python train.py --arch="dit" --model="class-conditioned image diffusion model" --dataset="rendered landscapes of hills, water and sky" --train_examples=145000 --image_size=32 --horizontal_flip=true --conditioning="class" --objective="v" --cond_dim=192 --targets=["light"] --num_classes=4 --cond_dropout=0.2 --norm="layernorm" --activation="gelu" --mlp_ratio=4 --head_dim=64 --fused_qkv=true --qk_norm=false --inner_norm=false --moe="expert_choice" --num_experts=8 --moe_every=2 --expert_mlp_ratio=2 --experts_per_token=1 --shared_expert=false --patch_size=[4, 4] --layers=6 --width=320 --positions="conv" --optimizer="soap" --beta2=0.999 --lr=0.0014 --beta1=0.95 --shampoo_beta=0.999 --eps=1e-08 --precondition_frequency=50 --max_precond_dim=1024 --one_sided=false --adamw_lr_other_params=0.0022 --grad_clip=5.0 --steps=10200 --batch_size=512 --epochs=36.0 --lr_schedule="linear" --final_lr_fraction=0 --warmup_steps=1020 --weight_decay=0.2 --adamw_weight_decay_other_params=0.05
Rows from block 2, named by matrix and row number. Rows with one number belong to one neuron. Each number is 128 + 24 x the weight over the matrix's rms, rounded and kept within 0 to 255. All counts start at 0. Numbers have three digits each.
# fc1: MLP up (model.blocks.2.mlp.fc1.weight, 1280x320), inputs 80-159
# fc2: MLP down (model.blocks.2.mlp.fc2.weight, 320x1280, transposed), outputs 80-159
fc1.53:137123127119163161117112140106144161094152114114137129129131140127099120118139121146133164114125136092132100126111141137161169118119129100154118098151146151103148113105091124093147146120150132120110126119144137126103121134114119096151116126
fc2.53:105133123150131144081147137163129080111160109109100131144130183096149141117117139109117143113143129097099114123154113124134117119120137093134128129142130146137111130130166134145119175139149150128128120113130106118100088138119138142129119140
fc1.54:149103121129090122154063148131120140125100157106089131080155146098137145147156162085124134107110138100120137092127113137096131136126136097167121147115135105139147106095140146144134110148126200086100144109132130106111149140166121135133111102
fc2.54:133122153147141097181109108135142090140071146151103104187115158120096097116096114119136053086176116127141145124124113121097126108096105138107113126122126106139130107148104123104104162105121157121127098145136138114115174100096144142146105152
fc1.55:171062074116156132104149144183147095123147110082148125124075143123149151121122145156101137160142114117136116165181140158135136143158127118115100143113106106164138094135139123138143142175135139136116147151120146129137113113096076100103118147
fc2.55:103106123119106111052109130094126113128119127080128131138139118112095131133157098099125146150115172150129147116082142100125118131138143132136100120127126088122137046102163172170122106111115115132123101130132154096142112166149135144109130122
fc1.56:129147113138137141046173147134133138159142107102136096177145192105118126117099175158138164158080119090131125165136175141112164140127130122158138123121119131146148149090082065132134137166125113110101145142180193137065150087157052170116143145
fc2.56:067122109149134121048123138121190108156155074079086129117143124146233161150162110068115116103162115049107135149114130115116123135151149150127109160181185122119112151093168193164115068118141170110138122147195145131126118166082089132093176134
fc1.57:150151116129108176148086131118127157143141130137107115119123153197123175117140143141128126127153121127120129073109123128131110114115147161181131182076149130127136146153127139140130149135131114079158127144116102118117116144118109146153135146
fc2.57:110181185170114187130091149118142036076133121113146132152126115166116119135116092111144146175131144104121122092142153144118127143146151084117170168117036112174121086127141115096138167148156139205108134162105106113128144073099120141162114113
fc1.58:098145116173162131102186106138130133177102156121162135138154184136130135167165177112115044092099118138129098148160150136148137137128095112129168114117130143133148126114127127130113132175113121120112152088075196152173120153172171123145089136
fc2.58:201133103114112148170152096175120147087149200137111129139101133125158130114101131139129153091174114213123112175130107131105116068080116142104148133139160105117142093129113164163177138043114113101103152138077132187093116120107096128139210140
fc1.59:080113117111105125129112130127172127111160141122134109123183112119123120092121163141111131154136156114133147119164130110135116110134133090126143092110126116132150126089121101102108101107121111138129160119119157122115149176119136138142116124
fc2.59:101157156126136102125125146113155130140137142115132104144125117149110128137139142146133135135116120127119124117129112147100117146138117106126132130151111104109135119147148107150141124119156130116108085111117159152135157122121143124144123105
fc1.60:126136166131086147147101135077137138137136134150113079095101138063122129154158102132135120141169129109141135077128121142049098125123130113100127180140145120102130144138106136126126119105116081103140117152120152120135111110147127107117122134
fc2.60:156124081124140148152102154145128118142131147146128151149142152134121177121101150133123133152110122109122143115124104126082131134132135156143134124123121136125116144135161163143116136150133106121129146118138113124152129140101082137153129098
fc1.61:123130112117117166110116129124133129104108133141123132115143160217128049141132108127125112128128151110128146117128146109146126128124116136144134106170136143138128135162142122112145114138135122099145145138115122143121147137135105148158116164
fc2.61:136136147118131151115146102119123133149088120154113104147107153157119147123114157130120130130126124123113112151126123145138126141122138136132122129136130142144119130113119100155114124124145134144105129101131101138125114116117128122149129111
fc1.62:113109138131126096111150117149145085138187145106103132143143131196118122117127133154125129160096143131159150106132154116136072138171134114165139112125119112131123121171143109137143150132106176158077117105131134105097102107137146155152135100
fc2.62:114099130117128120105100100141133110112183149116149106115128147164115143140122135116122138132131122135103107129114122166124130093129146105103200128121131136143099137133106160113125144149129150135081111152146116100114102120143108095121136118
fc1.63:110115172144183115126126127146140118131134112123111100152151121156126098170123086105112144118123108145131107154103153143141090123131119125122116108056129159063141129081118129153139132136126116121110104122098140131105115126102145126092124081
fc2.63:100145134164085121149144122148127122089154100111149138071125120133180115143140147146128107101123165158143146161135112154139107136149136131131124113120135154116117139164144111102121105109153104144118136107095141146114144129146156128114148164
fc1.64:153126158121089139160092116137121111127122111147169134141126137113111167123132138095135156102147134130184116120142095127136143126141133166120146128140144139169112125092114126133168134107116123097134106133099143122157134144123147155167127135
fc2.64:122160099102117118114115080106117136105157160134134131122132107090141066120101143151143141110132124139149159100103098109163151136146142120120136117151161146114168093132127076121108150113126094113142098127113158117165130120119069135171134146
fc1.65:130169162123124123113109129133157082130111178130093130108118142132130119120147142122130135125116094127121099158096140155118143111116101130120116137132134111155129157131133121104140112140164074132154135131112122137107101140101133166122132132
fc2.65:107159148099126116113113120131119120143137123118123112138126117101129144131171133137162089121121194150115120100198123112130125127111137140103117143146128118116129154128124094139085133131146126116112128149095121139051128128097120129117114154
fc1.66:124157173115150134116125115141135099147154110158124091145122100158159105126126114135134123146173146126116082164095132145153145158144150118160113084093156085136103146136087155124147129154123158136116140090110140128135132120147113115124102141
fc2.66:124130139128139117115121122129068163127179117184122123140149155134135125120133134119097168129103048063078172112180124131133105083129153126137122131138134121138073154140149098136046136136118162118107127146149118103124139148127145179124122141
fc1.67:099121118170144140072110116118112109105123118142125119127163139131089086127082102168121137114088129130130134139131155126127103128126102127122125111115093185118140121124130114099101155148136166127099096103147113135119130123134110160133124120
fc2.67:115131096121130133152140092100112132126155100112127130152114144137106172142204130145086095138112151145144126137126184163125114118149113099142137129123109175105108143128138129151134112110097138089142138098139123125132119146107179107121169134
fc1.68:146119139143111117128131134104134149131140146158145124157093171119079091135127147175092104126097141099160095115133176119179150126147095160097140117121123118113144144125154093100101111119123144090170133140116136142118123153153091146135094130
fc2.68:139091152135122120092116143162178122122067076128153146141156166158131148139154129132141145132148089156089168118095138101127120148119104134128138153161148098128185156125151144126166096114144126126142152156152134161113143118144159170130130146
fc1.69:110110189114111121106146111126156165157064101149065184124146154124175103106124167123102144147139128142125083153131104105090148121102121142151132151117111104142146129089100135136111117092104122127164120136111165109149130124105143170101123099
fc2.69:133157121114133126159128115121135168114050118144223114145099161142058129121112109145162122149121139192164132093129126134116125138099108137126139121098109113070130175151138113129122127074121106132098118158103126100146144133142099095138136123
fc1.70:122110112129109137151115112118147143126099116103143144122152113148133135152109139143101133148140109168120086126163116102115166180165142144115103101123115130125099136106144120121160134126129132130078124132093134110159129127150109118137077148
fc2.70:124121135120138143140135099111119134101123129087142124149124084137150134133081135126127165107077112111088110150106123131142140093169127133152061156141169130116186127141121139181140120115101108124141157101098123135166151137124151180150147135
fc1.71:115125144138095119138134104132136119140124127110101093091143131056141154108114182136130126143140132130131126128135138142099120141129111125087152161171122124159116140136129127133102129126123129139126119103117136099087139118127138114120110099
fc2.71:127123106090164148138128092129135135115115123117138178127109132113129081126119090111173136147143115116138131132120148132111131145127134152140144131159134136134137082113132156127155162156127133103135134142137133078105156165127124147132127147
fc1.72:169136132092136187148135175095131094133148120115117124119136128168158108138124147125117147116096090124116123136148149093152126158120073132156111126145140149126160134098131125124113147149112116147167129153129105168122132106108153140090123134
fc2.72:096136159127133160125157165152122140102175131104119134147103124113103132121120134110107148100129156147133116094109126143151145097133102117123143130133136155124130126138137155128123131152105125152124116101130086159096137149108120117117116135
fc1.73:139120110125145117099128136121117151119121117119164165115103129136164102154159127127107095147155108146097104120129139099089140156120159061156157155098110103135121126117112125154129133162123135119120098138112130129145115118155118114140126123
fc2.73:121116158116122140143147116105118160101143128118118146160135110131111134139146131140102160108129174139124122114162131127132108091144164127106115124098144094107168140128124124077132121130098094134121156112086143154141124152093108134123135155
fc1.74:126087141135073117101114106108124172156129138146157154159161115107156106133124114128108130133101131145155121129157116148086133157143123075152154117119165147140100134149112116068136122109108113118130087125134118118139110123119117131158115139
fc2.74:151090118127105132148131130160133104104138081156126106124121096110193134133163149122128142111124129124157147102098128128117119166149124148103109115153135091133102156118128128144119109175162158150133133127121131119172097160133153152129138145
fc1.75:117136106131103132125129122125135134148118126121133131100126127142104149185098123122117133153119136138145146126107120172136149129137132164089095049152126143106160150154124122103113093126122134146105139143144112118116121144086137115149119159
fc2.75:079127126146132137132151108102109121112092105131105115134127128112143115123145134151119121112116113116137113109132146137134142111118138113134082118145144158136166141110135153163152118083152147136136129093133092109111114126171153157139127126
fc1.76:100148152152104084094134153027152154114134135093143154132118094155105101115111135207120147075160148087112078109109155124145098099120163105150099169114135175129151184125128075140100121183095152136093119094145145141090193145156134143111173118
fc2.76:138134139154134112077131174249134110109103105133121131112131140132133150122137127095105096098149134075118132102141141150121129147089145145117123124144143142141095149128171120113161170121113151099128119190128147185092094129092096072121140137
fc1.77:132110153106135134130138153121083155101124124114146143103145138142184116130144109133146104131138107073135121157129132106112136103152143108140135168123137085168135145183152133124136144104162107122118120146147123113130105128111119144126166158
fc2.77:136107123122128125115145139130129125167118121106116147124137166144162150142118110152153110127107117094166138116125101128120129118115149153130162153120116118118175129124156124100111163127113112133119110146130107114128090141101114098109170121
fc1.78:103087096142162102112128105176154160096102115160111164122136128130112135146103129150128138143105120138103098130123121090147154123141100106127119098118104109095097102141147107149165152102135136145148173107157149137119131121129135118166088134
fc2.78:115087130117139123119133143126126138142119132140111138142110129131115117117121135123119098119135145148160149127139111130152138118145162132128126129134100098135106098115132112118090116141090123130122129114127124103130099157153173123117107148
fc1.79:173111147101140133118145100119106121120119134114118145099128117113126117153130145140132115123144127110141130116113151107133099146131158119145121146099135091153157106152111135151104105125142103084143095179088137127146111117155089145107111118
fc2.79:171110112129142121170137081123098125190113127120165123143111123126169135150120110105156111138138128102147134172125129107132128106125134124144122123123163094125108112105151132107137098138121144140158149115105131119143133154107079117141123134
fc1.80:149185143137125102130113140122159205144145122142110144152153098136102121115142148131089178160179151100139077109123127119140105117142137142150137150112134115107166148125128101104105112087132164111126154133133125132059133154169105102111118112
fc2.80:088164086130121119114113170144126140111137140179137125129129101109116146153077133139101136112109153140096130096129138121126108149122096141118156144145114127118121156118161119136166137109110162157132123160139153169025123146087109141120118111
fc1.81:154126133134142134089124157089089163125116095138106104154085156100161059160111129145074149122117134112120111122118135163136144124109134112135115147085110113125155131133126127102121124110133122088157140126123104152141118114138075139148137113
fc2.81:138144129105149135174125132123166158174118111099139125113149120115121145119136122144063114094129107129122136097106130110151100132185118138129092123113153137130145109121131121181122107092140136132131121144117151170138156149116116123128129139
fc1.82:102129116143115126131160112109085104136116074153194102099110177150118118114134130141090099167111108093154105104151189135134128118156095104113071136120117208153107097137117120073133147153174143088118137109146104115067149214095165158132122138
fc2.82:140068093135135120108133136131134173111079102175065096141182083138166111140158140105127148137167185118071079137112089135137101175124088106131129102146137084147120171109123172152135152106108098145148134074168144109069093125147086113109255112
fc1.83:111104159103131122157135086117175144124167137108131127133195116103150095107143143143061102097133121136149190129142111094117135211101142118148131090108101136144084093120125148131110141142146095167099063171114140147076113141154087112120115156
fc2.83:125132145166133121130153121126115165102146102132121108124092194138103107110143144124142190087121148110133129155115087146124145100121096150114130107141130156111135137120152166133106134103143124161155197100094143155118158145067145190141096128
fc1.84:129117157153111078132125108123120139128131105104118109109134122139135118130168156143116099109144149108124122127139124084132109126094108125104141115136120135135140140167148133108163137178155124139134149118121156124106104116109143095164140133
fc2.84:153140121155135114091083104136147135129107161121119160141156129172125136126120144112091144092153091093120118168155116139132101138132110115141097119101140123126118179138133132146121140194065083141152108122108154123109132113098080152142104123
fc1.85:154117115083145152103126079108121159146176131136132121147153072166107097115125122182148096113146133093155081113090141125126137124142130111145118126113127144121116150115088130068125130123106121116131132142095172142135121106113108167134155128
fc2.85:118145150121117137124113157131128136121146110093075144126141129109106142123098131090140123113176136152120134130130140119150122117131137136127149120156150114125146091137115124138129139124126125119128078113164116112088146138116187105127149129
fc1.86:119119154121111130095117111142113146134118133144157124128111117125168156113115163149130099128091118096150139164125145120145109146171145131172157151118148133157153130131120118140140131097114126114096106129136107149123130078157132130098135102
fc2.86:159130108121131135115126139116098122122127163112102125147151117142163120133129128125106144156142119096158126129158136132113124142131163107145146150137111127104133158132153122122066150145123132123127160118125132145132129147096120162117093124
fc1.87:132154126057131110134105109121117127099151106131171182144135120152104159107134139113126125120101112122160123140115167108061149125112147111104112089111129116061127101099145122139135179155121137150121120106129132149094123135141111169139125104
fc2.87:163154151094153096127094104163122157112175117173122152127109144148118150131184128093108142165159130114101141129114107139117119147130155149142097114135159091100135171146104154101126150130107062131117118123115122164087081130092142082137143100
fc1.88:117135115162103141074155199111109123142108144171095113162101122142095170132092129123107123135141086117086101127129105125127106067115136122146149147114116120136128145124105110136159097166151090119132177137109104132127108089135161137132127136
fc2.88:137187139100124147108120106120092124124139127105114141133155140124078154136127140136139147142122119142094153111136136107105127214090113117143081120151092171131130094125151079176168137080157113128146208104100124140121127160137151119121114130
fc1.89:173113164123138162123090141154131137107146093113115065115154130113147193169110073065113129117138126114132147140113178139164186119144161191032104165166150117119155146087060117149140115146117138118158106113149125131115177090127149143094161127
fc2.89:106168134176132164152111149157120119133148105132108130163102095119061088137161131132146104106143122077122121063094132114135134158104152076132111129164160115124118133152114125122066125145124041115102128142164149203120147145144165070123128135
fc1.90:098097117164145115112108139158134121127141101134133153181148151147120107092114153141108176119098145118104124125155137097128126123135145143100115116097128138097145162097152100140113156098117079140131084166098123103133125120104135131104119114
fc2.90:128111185147099106127154157140137122128144141113171129086110150151092117153149111154144113106140117167140142152114142126167121135127156096153141094099108134108120125170145101107148122100110107112195112124104168110153157121135134127128115139
fc1.91:159144066151128151104133119158178144225128150116105144145160118129106142157178154132123139080135175112107118204130144109155163118115154147122142132132135139135168164108172150160122157132112143133131151110102161172177156113132122132136162117
fc2.91:173085160122127105138128113155117164119118141146107088125112077139118138116128138103164111092152070057150129152077079169141143185097124151109176114094129141158167179143114158160177178142202075131119151132178132143103082138145085160100180127
fc1.92:115142116160104135136164120126152130134128139137136143168142121174142053093114157154104119145131104141150098151091097117136105145105123059186130166162123104123121125204128116130145148123142123123122111130128116148137150148134115143137123155
fc2.92:113137117124126161144161139129126138149125116113133148076122145153141188120112132138126120122106157159146152136162141130143115119160135160126140164157104106122078132083147132135115147148112113106122145138140110142155166128115114103125135128
fc1.93:136126134140114140120103153153095123105120110161102144140142123127160134091137150150088088101128135111108157161126112115108162129117120125098129139144112072144112112180099118112132182123157123120154109140153138133161129144143158161119152098
fc2.93:112109156126145118128122171117158155187148148148117125166101100124132141122132097129126159137136085067133128122122132139114118126128159131140138150123121089131096152112169115177108104144108184093119161142152114113136128148096113070120114130
fc1.94:097122171150145098081141102133185118147105109101120176125133116097120120133108128143091122142127163134124115137168131095129114101133136126152120158093107061166125128094153097085082173142151092137130105105116126122092171117132159136116118118
fc2.94:155135107129119126120116079109156156080078148083133141118100086142090158136099134124103113158132091151142116155120137139117117175156111135131122131092123102110174154139116131162170140160129141142130148122156120115088122136118147122128068117
fc1.95:149134115127141188095152124097149111141119139143140113150144131098139038107131139102126107134125119152150123102135135114175156125132121189054130128176129131120143134182123123117118130145140165167158140127140136137122122102123116132141139180
fc2.95:135131125115127153091181116176094120110105130142125127084112100117130187119128142135117116145115137127160140110156120134116115139123126089174125150149141158133117145096097089144133121141116159104154130154134086135123093141119123091119111092
fc1.96:096176184130122150106109113147090136174115134154143133135139127143158155127128156129133152136119108142155124137120132124115109169131157131169136146149108149127145155150135136126118148125146148123096108156113123123134094116178111144075104124
fc2.96:105122145150114106120124146090131110110145162070070142138125128171128109147098104140089131196117115181173176136123120161117134108116163094116139146147087123128145172133168123126104128107114123107076100123148135119122102131079127087086137134
fc1.97:115108123137124114061118127151124124125147135085089107129105160137082114101090141081111202081163167109155082120128156145134134154087176137119107139107064142093152118136128008137141111193133107165119173141133136098117101134098150168177112143
fc2.97:136125139134131134104119180133053115113167115000157119148148130137193123139110127045109216191082135129181113147178172133102130162159198141129116134152077129113149234128155121162059129001176100141118165109074145108146086140147148141141107132
fc1.98:131128113105128129065173091129116155132124175097101126134127097119134118140115106122139160147098137115117145070122127105150097098132140177108115146147132107115075044141092151144165096151111155115129178138159174131116150130166120127104137124
fc2.98:111125170132122135124153130137100129165164117142154141161101167133103142131143113118148106140150094174156103121164148105132156157110124111111155126158108107104102137116124149112085153148091127149092133108141158158119133107156098121131143110
fc1.99:114144121201115120116069120150152151123140143134123127092117138074148172104136093115120123138158124123140108130120130165100143129149127176094150054179144110085126133126133150156115124139126157112137141132114155120132111168164124139103115144
fc2.99:080137148148144111150095148123125105089119166150104137172121104099090111116121170104138157162128165145136130146138090169117144136105135072142125088170125111105135123161098152098138126162141140129077115133132145099120165120118135114139092134
fc1.100:133102118121170109115095143117099125117129088137114142174134123100067101121110120142124136144113128114140144137110167111157152130109159120112143150142118147119116110165120123095102127137134133101134128100114116124104135119086151112129167118
fc2.100:111153146137116135106123131153102083139097088117117121139111108120125158121155121135105091121173130083132129132162122123151112106108145103122145127128135155119153194130125130136158109131148105121125107149108104145105143114143133195142132141
fc1.101:119131142141146127128097151127139108146115167135122119119112123135125170132093142148119164120120062118136133132086115149132138103116107102097158122143127084176132160151140124104123138154158084142141132151104118131098120114107119136146134115
fc2.101:122157135096130149132093137123120108139130129116135117120139152126121133122164145139165138107114137136134129109169102131104136142108119118125093131131121140116154134120132099107143130124120112124121114145111117139110153141106117157100107146
fc1.102:135171167172148149124139122110109131147080093155154084101123111174121164098081133125106098120164063151095109151127135129122158161112144133147130078116130174123160131084120162137093137115104140130163130097089114159082131104103118136140107111
fc2.102:123121115130113126121111159127080137097103114186165133117165088143148124149145131150120148141138181141104122144090116139140136070111123132132117138127121148182138109139149157140135160100140091143099112161101109127108091137162153105139183142
fc1.103:154122118099146145124102140115065168063157186108126147130160122104171146150117139169160110144156100129147131115135166112118093119144139100148147141122104101145152100159124109107105149107119084103148100132169102161112083149121140127132159146
fc2.103:158082065110139130148128140117107112150171204121146128117102141123189123122200148096159108122101155095121126147131093089107129110104169107119125124119124122136131185125117153159169168152154158100146164066107124154099135123144099147140160121
fc1.104:135127118159069130118127120117170126093098097146152128112087134124118181131149136102106114110129181105136131129174121139124152146134155140125133123097135110109147142084168134175126113122083116135140146134128139109120137114113158158109146100
fc2.104:153130133134106130116113043158107161101058152164165149118124116105064111118080085119145145120163094110141133124131130148145133133145129141138105109110124103108130130128119149076174158134140127117112137090140112126092134143120133088131080148
fc1.105:113120160064136114134163138114118108120138130126118173113135146093118163152140112131131086130123136134130138118124147106042161131136137105168114181147109093069120105171104110129105124129112103129110112146133150136091143147119136113067112121
fc2.105:134092097122117106112145129151109104172171097122158135125084150126138090110124138104160104151131088169143156115127123097119138160105160163112134120140128110086114147123156083122136130088110125151097125132125146150120089105134110150110164125
fc1.106:145121078131160153116173144129146145148111098112108118131083159151146115150139124135117118140148146135125130185122141132078170117149155138123135110129137150140147163105138111123126105111130134112107148159138089095126100101103164090167125142
fc2.106:118145155177114138133129062107096149121119126103178135122146176131042115134067126197151173141102060124113087111121070155134124201106108126136171134146093126143116183117178181039160127108123148142133112121108107118090122120132074158117090130
fc1.107:207146135186126135130144102167120073154166148102127181155167094174140085161088133184111133140091132140139126113085144122085112133169115143084119181068103126132171166085097108143135117126085155158123154152129119153089122154097087152123139185
fc2.107:058110180157136131163123085101144059137112141126134133150145140074121180138143126071131125155148104127111115189148101106123126109122127173150124112177143203117101125090150165174128098117133158120152123096114105074145151091111178134167120159
fc1.108:138129122095191151118141130163061105102137132151137129134117174158142081189126104115116126148124105112119149110131133149152112135115134094123118122144130115132136117107120143115146125134131132156117138172100139112146111127125101125127157118
fc2.108:083121167110121126107127125128152142132156152124096114107136151157132146131086168119135140112125140106136128138129080114133125098106141127135134133125156105141125122124160139134134125136135133147113141108107146133124133123131126094119111142
fc1.109:133109121137136108197093137137136107142143136137116137111092141141128067178150138108145123134147095131156132141151143116135146146114098158168104105129150145124131091138145149111130110143093134093140128132149138091078176123134126131126132156
fc2.109:135121140092122143101112063184059088114154166131121122107148152126131142136072123068123123176154252126136158146150134111136152191117132115135105133139128171132117072125137166152177135129128113128122174137124127069103133178106114125133117130
fc1.110:121135139132085135149115139116152135108125136134126078148134127145140186026123189155125162134129140100117133092136116114094074121147123201074120081151156133128142124165139131144129141135133116102119149148128145124137133136125122142152122129
fc2.110:115132075111140146091114090145130130124106156121134152113119107131071129127153087160131146139139106102140112080135106094104154162165110089158108121121147151117116125131120136104117134166127111123103126145128117115159126109151106127152128119
fc1.111:150157126145119135127123119155134158065128113116125133176143139077151169062131147147123125129148140100141130122136151178108121096136101131125107147128123143144138151179111139148107132132148130126143131144112121109126110107095118157173135192
fc2.111:161161127137132131126117154161108129127117144119150144114145134091155133144156121152136135143098092083141126109138123107128142107166124168155098129156057125167119114128147177137141115164150167144119131154089148105147087120138152109143115133
fc1.112:134131089076137129129129143135081097110139160080105131141106117141149103149124116116112124142123141150169128131103142143101125130140120148133112137179112144124138116151106151074133115107110153090138128125121123116149148143137094126143126148
fc2.112:150076153108140119163107193119158154146131102112095119120157160136146142122104142123115128119121077136076162116142137086121137113158117154137114155124162108122174095127119101205159128116162149122144116140114117130115122157144102089110127136
fc1.113:119124130150097155150154155149130151132149124119118102126128125123133139099126174129133105138145119115150122141112100066199111133142116192136138218086116131087135130185111132136132162137135115142171124141124119133132098139141145160178128152
fc2.113:099142107128132137114135191148103053111165102105175140101117113102097122119119093133146131132082145123099135160121143072157131145156130121149182176093131152125102143113098133135129135161110141114162140129115114129152170117103107120170097162
fc1.114:104165119105111147123106081143127089124146143110134110146152117109140118130141103082165105113127137106095181116138154150164142126134102119136137121101135157114087102133118112138179121139133123105110148123085137127088169142134140089118163105
fc2.114:147133145150128124113128146111105149095144160142110110140121093127123139125122129147144149125145087110137140145149146147125116149124145150147156136136133163151142086129140132177096122141151076137110109109101139126108117114120113140134159113
fc1.115:117136156137123167132143127099136141123133130120101083123125128048123132179106130162125142109124134110131107098139138112150106136150151124142111128161126126106146139087144119117130133129151136113099181117133138121126137120136157159122106135
fc2.115:109131078120130151098176083144117126135121113091120145148116129106123109126134121141120123101110126115121143129127116122133135121132132114138130135146143117129156138141143123136111125127154163122151112117149117113143111130115143110131115143
fc1.116:091150139189163099119085148151131151170109120126121152133130125157138142168129065171110133116118136104108104181113155148128117109130111063140130151097113112125137140130113130133109135166151125132107115137112133154137112172133121134122144064
fc2.116:102165124151121094135101149128128144118083144114145086132138104135088109117103174159098125104095103160128126157117114124118149145122148168119143156122145089135145153126154103086130120117116120139070139105120138137134112085129156166133091184
fc1.117:117134185141127112096106130160060169133146128163114135159143093110176145113141147099152131130140078137165100096082130143123148178169119093101110131112148134174108123126113071111106145071058145111157113097160138128171105090096153146135130105
fc2.117:128155085150129142107115115113112113112112117167125106084114136125088131123125114100103133118070123139145137118117156137133115154095140119126155130133089122110054125123115114134127128109217140132120120122129158112179126130141131077135165118
fc1.118:132113093090154161119133132134109169116124140127143126098133094148140125145118141099120127142135117136112101109153112162086135132145130116194119132129149144131140102131089122154146119128136147149111153130133113136125128137135142139207110104
fc2.118:114121140125118111146128099116146096104141107126097117144126107117113094131142101135093165137150127148145131123081132123090140119145130126101109116140141156149132087120172146096104144125113118117112115134113112138120106110145163107155139137
fc1.119:130141082065174075128169139120140122115124115135098091107114131030125128156110076139130142146143148138098120123139109127139117119119130092108113206150136119139124130169120120152114128137139111129117157125144127114114165124110127144128118242
fc2.119:092105160102124131117149108134134124137151120131144112110137124085094139127141174123118129133091098142118127126110135113123112139120138124121121156126135122158117122105114128119151127170098150137135134095143076098105156108132107119102117072
fc1.120:107128106103125135119097142110147142097131116140138157118125152136143121071147176110118118126120138085125140126119154121168118101136124091154126149194136111116105131120112118135143133133139136120154139098149165117133133145124197114108126141
fc2.120:098126147090147176180158154120119045179130163132115096143140129118119127128127115079131152166116090094149107088135125123123141161099128160130127162145127143107092146111171134119093132105142146130145113130154097100155135147140175156112111128
fc1.121:091124117136112133082114114121129153169179086109152150115148111117138139154100149119128077101049146122115113141144169138097116184133132111114128111135137152161124181136107108102087112121068044112166149151115142123078153097117109100136117119
fc2.121:145182148128123125116145188065131156115190060148128126111127083164174109123136120129163104078183145043150118139121128128139138083125151126134162139139137150152155137110152091168176122113165055145128155108058149129118125165159177141109146125
fc1.122:142127139146111096141164110136136118160123126136138116144137131060122108110126214114131124128139157130120152142126110093117114119142143126186134183127118129138139137095110146139133134128112130105106125129131120115141159145128119126077111103
fc2.122:145115100141116111140151117127113091103117111147136140138102124099110160120123119125134139139144080117141132185122146112122137149109139123119133148123119146118125132145148162134138138136120125110121134138129136108146177117120107130124125137
fc1.123:117105128157130134080097148117136166130105149138164135156122154129109125146148147147157121118132137162170138085156146114133158120142157116124147173174138150141133114138106144148129128123096082107122100141141127149128127105135130129083151138
fc2.123:138091168106127149109151141122110123120071128139142134136122137119143154138154124145181154122140122130157115138134133134123130158111136145151106142119090157095085098125148136116122131111153088138124130122108144150115140125143131094136118126
fc1.124:122141140130133142110169130075095121168112163125112116167135112149161169118121113121133126118109133125138119111096135117117138142121154125137126138051120135159130127131134129144132126129102159106122099155107142117134131137146157116186102137
fc2.124:123115137140127115137124141119146128076070072114141107129133092147152117157100148106163126147105140113156137128159136135126122091100143114138093127095101132165126094142134138115134115176183116154136148154084107088121103108123107133147178129
fc1.125:083132104108123166127104113105081122104131143143145119101156098109154096139131137112126151082106103158118095093144120134136153177131132106141105093134107124133104125129098093110121133132114144164113114101096111110115139197140075106110089134
fc2.125:119115092111103124131134131111138149092126161150142131146140079173079141140134130108133159000121189097090140127137127112133113115113096087143097130120135112135134120146147155099169137132148104131131136142128139143106108138115129102126163130
fc1.126:158186090150156110131122138093123102102093097067209117128128137127078154130094119127093133150129146231123129103105117138164151106160139089142124102132145150114134085123150143166145077133148171102121143127113165088115050065146129143125159137
fc2.126:162094156149132093154135082094135124165100073086071122132131122131182129140145111155125135168144120133104063104114144130148117092059110089056144141163125104127127093083113107116121016073132171154132148070095139147066115105100107100125129124
fc1.127:103107122100155157135100123163132140126095131138120129112141127181137189153140171154128137114133112114110106104154126089131147150138137118152111117124115132083124146152125141121143153139130136104129104136123118139137116144153120123139127150
fc2.127:130100118114112174139099132173117135157109147115128143147141137164148104112115100126129119138129130126133136120104116112135095130148142140128140131149119132124113107126125104124117154134145129135121133144115138145145101104109123148140144114
fc1.128:140135122150143149103149122109104092115090147117146156184142106101114123122112112163117148125118104102125155108120123146085128144107111119111127160103096184119156149114148100110141102175109182136163132093137157155138118198156108125137085166
fc2.128:112172103085135106129117117166092131129094147143137107138131160092193131126159112150086116126084154206117113083162165100131128112072062112113121138147150123142100158116097112122100108123203170131131128154107090120121103171141156063097162128
fc1.129:131145150138083132125101140116114126159132118136144160112142141073131095203135160125112105156132100123140137115087136175086109108140162118127128145136131096084131130116119110109121120108122147177150148128105131146127101118149096119140116083
fc2.129:145148049140131122116143146158120126140143137137081127122108157090124102129114095105110157153128134113143150097169104154122136138155113123125124131129120097099154147113141116150114114137101153073137106101112134153145109144116121166125120140
fc1.130:135131122077099101072165109093083165105078116035255127143132187102123157133129123149082128156098136096113128135137163085147104115095108124105189181129044092153144128125089098126123021155063157169111124118142138101095127133116198212140183126
fc2.130:135132102096108136126114133156189105111150133113075114126102187120125113112173131159092126119079086133134076137129092153113133122079175154084103103134171062137129174133106110065137120050061117151146179107111130127024117057099089126110183115